From a checkpoint of a small audio captioner.
Model: encoder activation leaky_relu, decoder width 256, decoder activation relu.
Training: adamw at rate 0.0012, 3300 steps, batches of 64.
Data: trained on drum patterns on synthesised drum kits, 26041 training examples.
Rows from block 3 of the audio encoder of a small audio captioner, named by matrix and row number. Each number is 128 + 32 x the weight over its row's rms, rounded and kept within 0 to 255. All counts start at 0.
After each channel's rows are labels from the 100 clips, of 14976, where the channel reaches its highest value: "peak on" is the class under the peak; "strongest on" is what is common among them. Only what is clearly more common there than usual is listed. The data: drum patterns on synthesised drum kits. In brackets: how many of the 100.
# conv: width-3 conv (encoder.blocks.3.conv.weight, 192x192x3, each kernel summed), inputs 0-191

conv.15 [ 64 137 127  42 105 124 125 131 137  72 141 154 128 100 106 170 118 103  66  90 128  85  84 100  85 142 142 114  53 134 145  85  77 126  17 190 127 149 127 127 106 148 116 168  85  73 146 103 103 155 162 121 121 120 164 175 107 112 115 174  82 145 139 116 136  76  84 147 112  90 101 127 104 150  78  77 121  79 118 114 100 153 119 153 211 127  76 140 129 147  99  82 119 119 120 112 140 122 146  90 110 149 148 109 139  94  97  88 111 108  86 128 155 146  69 135  91 159 118  85 114 127  68 143 194 132  93 146 183 138 107 122 144 148  91 162 109  99 115 114 106 117 105 119 167 116 116 121  86 126 155 148  94 124  54 139  95 175 143 119 144 131 116 154 133 101 120  99  59 125  66 118  93 146 144 120 148 142 157  85 132 114  89 133 150 120 122  60 131  63 177  92]
peak on: kick (63)
strongest on: shaker (100)

conv.165 [122 125 125 163 175  99 183 124 108 122 132 124 155 132 132  94 201 137 146 160 122 125 161 120 128 152  99 112 163  68 180 160 206  79 149 101  99 137  93 114  94 133 102 104 178 166 138 136 155 128 122 114  95 110 144 120 216 155  82 138 111 118 143 192 143 145  88 114 103 148 100 144 104 151 146 154 101 185 158 169 105 161 112  69 130 116 121 112  57 141 119 120 132  87 147 106 132 160 138 107  78  83 116 191 108 150 141 169 105 101 156 136 123  63 117 144 136 152 157 107 173 126 137  99  80 151 102 150 136 155 114 175 195 189 136 103 167 189  96 116 177 212  82  88 169 155 133 187 145 158 113  96 126  94 134 150  94  98 119 131  75 100 205 127 140 128 121 157 129 115 167  98 122 147 142  85 124 133 108 138 125 105 175  64  96 176 109 121 108 162  70 157]
peak on: snare (28)
strongest on: clipping (73); text has "clipped" (73)

conv.18 [134 139 134 136  70 117  96 152 140 110 152 104 218 158 109 121  98  85  88  98 171 125  52  61 156 150 117 126 169 115 152 143 118 161 170 134 109  61  90  90  89 132  94  93 126 137  79  86 132  79 122 164  86  91 161 118 127 129 117 111  95 112  86 126  67 115  96 170 143 139  34 112 133 111 144 138  32 134 117 112  90 102 146 165 122 124 141 131 110 105 160 176 151 109 119 177 136 161 143  86 122 163 114 124 121 117 131 156  80  80 137  62 126  86 169 118 138 115 180 117  99 183 129 155  81 109 146 111 101 141 132 110 132 169 115 111 121 130 140 152 113 117 184 136 105 152 176 112 173 101 130  98 116 204 155 150 115 144 151 143  33 139 128 106 158 126 142 135 164 124 152 148 126 137  79 150 181 112 172 116  87 128 108  98 105 189 119 153  79 176  69 106]
peak on: rimshot (26)
strongest on: rimshot (61); mains hum (60)

conv.17 [ 82 124 134 151 131  68 146 146 172 135 154  86 148 132 127 134  77 200  76 101 101 139  92  73 100 119 112  84 168  90 132 170  95 127 103 150 173  68 107 109 162  90  35 151 177 128 157 187  78 119 120 148 101  98 176 122  86 173 126  89 145 183 127  61 102  78 107 151 115 151  83 102 162 146  96 130 101 143 154  93  89 153 127 121 113 125 130 173 149  92  94 141 108 142 161 203 126 157  71 110 123 124 142 120  99 114 104 141 110  96 161  93  94  78 129 181 121  98 123  65  92 175 101 116 145 155 137 129 131 193 121  54 190 148  78 115 117 153 124  96 166 133 115 113  88 163 132 128 146 119  83 153 163  90 135 132 182 104 117 163 109 127 107 137 139 137  99 160 133 130  63 138 138 146 105 133  90 136 150 127 102  99 130  89 135 166 158 189 180 159  97 112]
peak on: rimshot (27)
strongest on: clipping (52); text has "clipped" (52); rimshot (50); pattern: march (27)

conv.129 [182 118  90 147 131 115 162 157 133 139 121 113 113  19 125 151 107 124 142 146  98 108 133  81 114 129 124 131  45 157 135  89 129 123  91 100 106 113 121 118 109 106 131 118 174 133 177  63  73 114 143  73  87  87 117 126 141 159 204  93 129 160 116 126  80 113 147 107  55 152  94 113 109 121 113  86 117 163 169  76 109 114 122 124 113  87 116 109 157 142 114  78 132 178  97 108 101 148 106 141  99  94 139 129 125 134 121 137 134 143  98 134  97 144 126  83  90  95  84  92  59 181 117 158 134 179 171 106 118 128  78 130  84 151 126 122  84 166 165  89 146 137 147 114 107 158 157  77 150 142 117 176 108  84 146 137 124  60  96 117 125 153  73 152 143 175 120 155  46 101 154 109 136 192 136 169 176 126 133  90 147 132  98 131 108  15 124 110 150  76  99 118]
peak on: snare (71)
strongest on: ride cymbal (62); clipping (33); text has "clipped" (33)

conv.20 [ 97 147 109 115  85 103 166 143 139  96 144 143 128  37 106  88 106 104 121 103 127  86 140  88 105 149  70 136  19 110 141  83  64 132  90 102 109 117 154  76  95  71  95  74 114 113 122  81 115 147 165 167 102  82 185 164  83 143 147  88 118 135 123  88  95 152 100 135  62 106 144  95 155 145  58 102  99 128  80  63 155  89 126 128 121 123 114 106 183 116 103  93 124 112 128 104  78 152 164 115 121 124 159 118 102 114 134 138 121 150 100 111 105  86 110 102  67 101  96 100  86 143 127 157 119 103 138 157 110 134  76 120 117 156 138  93 116 124 143  88 129 114 178 145  68 139 162  72 138  84 180 131 159 112 111 167  94 135 145 138 140 124 115 116 153 100 154 115 107 115 128 104 144 183 180 142 146 112 149 106  86  84  54 155  89  76 148 166 116  51 141 163]
peak on: snare (55)
strongest on: snare (83); text has "cymbal" (61); high tom (38)

conv.121 [125  93 112  74 139 142 147 101 141  97 102 122 104 122 161 150  99 116 105  87  89 124 153 116 126 103 154  89  68 134 136 130 110 109 145 168 151 126 145 169 104 156 129 171 168 116 154 141  62 110 143 138 160 143 166 104 107 160 133  94 154 195 163  89 129  42 149 147 131 128 122 145 146  87 130 123  82 141  89 123  95 162 104 183 153 148  71 154  73 132  71 119 123 136  96 143  73 149 121 110 111  91 156 116 153  78 104  99 146 122 171  93  97 124 122 127 125 101  70  72  95 120 116 129 195 146 102  28 121 128 124 115 141  89  78 115 173 136 132 146 126 124 125 139  87 113 116  85 123 156  74 126 186 164  64  73 152 185  95 153  97 135 111 144 145  95 103 153 165 122  89 164 145 161  96 174  77  92 163 132 104 140  20 103 121 110 152 123 158 132 214 114]
peak on: kick (39); closed hi-hat (28)
strongest on: closed hi-hat (84); clipping (30); text has "clipped" (30)

conv.51 [ 69 160 140 150 177  58 176 128 157 113 138 164 191 124 118  82 187 141 191 157  78 161 131 115  92 102 117 152 170 125 126 125 133  72 177 119 155  96 124 145  89 147  90 138 162 134 138 118 126 165 101 110  88  99 171 120 173 162  56 132 163 158 120 185 101 127 141 150 163 133 118 116 182 110  93 166 108 116 115  94  58 193 100 102 135  97  97 175  73 100  86 106 146 101 203 101 160 126 125 153 145 110 109 131  60 145 127 139  76 109 165 119 131 122 155 147 119 126 151 130 115 133 113 138 116 101 122 129  74 141 124 154 217 194 186 110 176 188 124 137 184 167 104 114 113 151  95  93 127 155  93  69 194  92 120 139 158 141 118 149 137  97 177 133 134 149 120  79  95 133 106  94 125 122 165  97 114 131 122 116 110 103 146 100 164 118 116 151 201 109 125 116]
peak on: closed hi-hat (29)
strongest on: clipping (61); text has "clipped" (61); mains hum (29)

conv.86 [151 140 161 120 134 116 107 184 191 165 127 163 152 132 125 126 115  96 181 125 147 129 117 124 102 127 186 190 112 179  72 111 122 105 140 171 170 116 156 171 129 135 194 163 127  95 139 119 178  99 164  71 167 127 137 139 114 119  71 144 177 144 107 141 154 143 129 118 173  58 188 108 188 118 101 175 146 147 110 134 152 148 151 188 160  97 165 170 127 183 123 109 146 118 143  86 112 111 135 143 173  91 193 135 101 154 184 124 119 139 121 160  81 202 200 162 151 153  79 152 106 101 114 138 173 125 181 123 152 118 117 143 117 154 143 103 160 132 107 139 138 167 197 116  47 173 112 101 152 138 113 147 118 152 129 153 135 135 174 139 101  96 244 146 118 146  89 116 159 166 171 152 129 111 110 107 136  96 143 121 161 120  97 123 137 132 126 173 165  77 153 100]
peak on: kick (68)
strongest on: closed hi-hat (83)

conv.142 [142 114 170 151 159 124 161 210  99 101 101 130 133 129  98 122 118 197 119 184 141 113 215 145  93 133  58 170 150 148 103 115 177 125 173 146 112 103  79 225 169 164 143 144 162 139 168 100 138 139 111 172  97 156 132 221 186  71 117 105  86  85 129 136 133 153 127 131 101 133  94 158 121  82 146 165 113 165 155 126 112  85  64 122 128 123 142  60 157 179 151 141 108 129 139  99 113 166 128 126 107  99 136 151 115 126 146 168 119 100 139 188 112 172  88 151 172 113 171 121 137  57 110 179 111 152 112 118  72 137  98 137 135 118 132 140 154 196 111 184 151 150 156 123 114  83 145 112 169 164 138 119 104 143 141 189  87 165 125  85 111 118 120 148 122 162 131 125 145 102 147  53 156 113 126 119 135 130 138 134 137 140 198 128 105 161 109 148 144  72 153 164]
peak on: kick (25)
strongest on: mains hum (63); clipping (42)

conv.72 [107 103 109 150  87 132  96 156 138  86 138 155 115  99 117 168  72 111 128 148 118 175 151  92  98 118 150  91 102 125 122 168  86 154 121 118 154  98 147 126  85 103  80 142  44 146 147 111 155  85 138 103 170 119 128 108  96  99 112 133  74 120 141 160  94 119 111 162 166  84 111  65 121 142 142  95  84 137  94 102  69 137 109 150 129 135  96 140  99 140  98  93 114 150 121 122 126 152 153  92  72 147 119 116 140  88 128  91 121  87 163 111 163 111 116 113 157 134 117 122  72 100 150 169 127  45 112  63 112  79 153  64 117 115  92 119 185  97 114 106 157 166 130 167  96 137 110  91 142  69  73 101 243 190  61 137 111 183 118 130  77 110  93 127 120 120 146 134 112 122 137 115 125 152 101 147  75 104  85 197 148 143  94 137 168 151 115  88  54  93 177 149]
peak on: closed hi-hat (28)
strongest on: clipping (28); text has "clipped" (28)

conv.39 [160 112  85 114  69  87  95 111  99  88 100 190 131 149  78 117  34 102 159  92 142 131 102  84 102 161 122 148  88 155 124 119 120 125 107  78 107  52 137 155  85 103 107  92 113 134 116 135 198 119 120  94 182 117 141  96 112 115 125 168 115  74 107 139 134 156 151 110 135 128 172  74 113 131 138  74 104 155 119  81 114  89  88 138 203 119 135 135 181 113 158 124 123 130  42 126  67 137 130 117 106 108 106 142 163 118 149 102 115  96 110  95 144 181  98  78 128  86  97  87  67  94 127 157  91 164 147 113 110  69 117 148  75  90  93  63 185 155 142 138  98  81 155 128  64  83 137  88 162 132 109 144 110 122 147 130  90 171 120 134  93 140  80 100 184 122 119 118 169  80 159 102 132 119  89 157 101  87 137 127 122  80  64 114 126 139 115 147 122 102 145 126]
peak on: kick (51)
strongest on: four on the floor (44); clipping (34)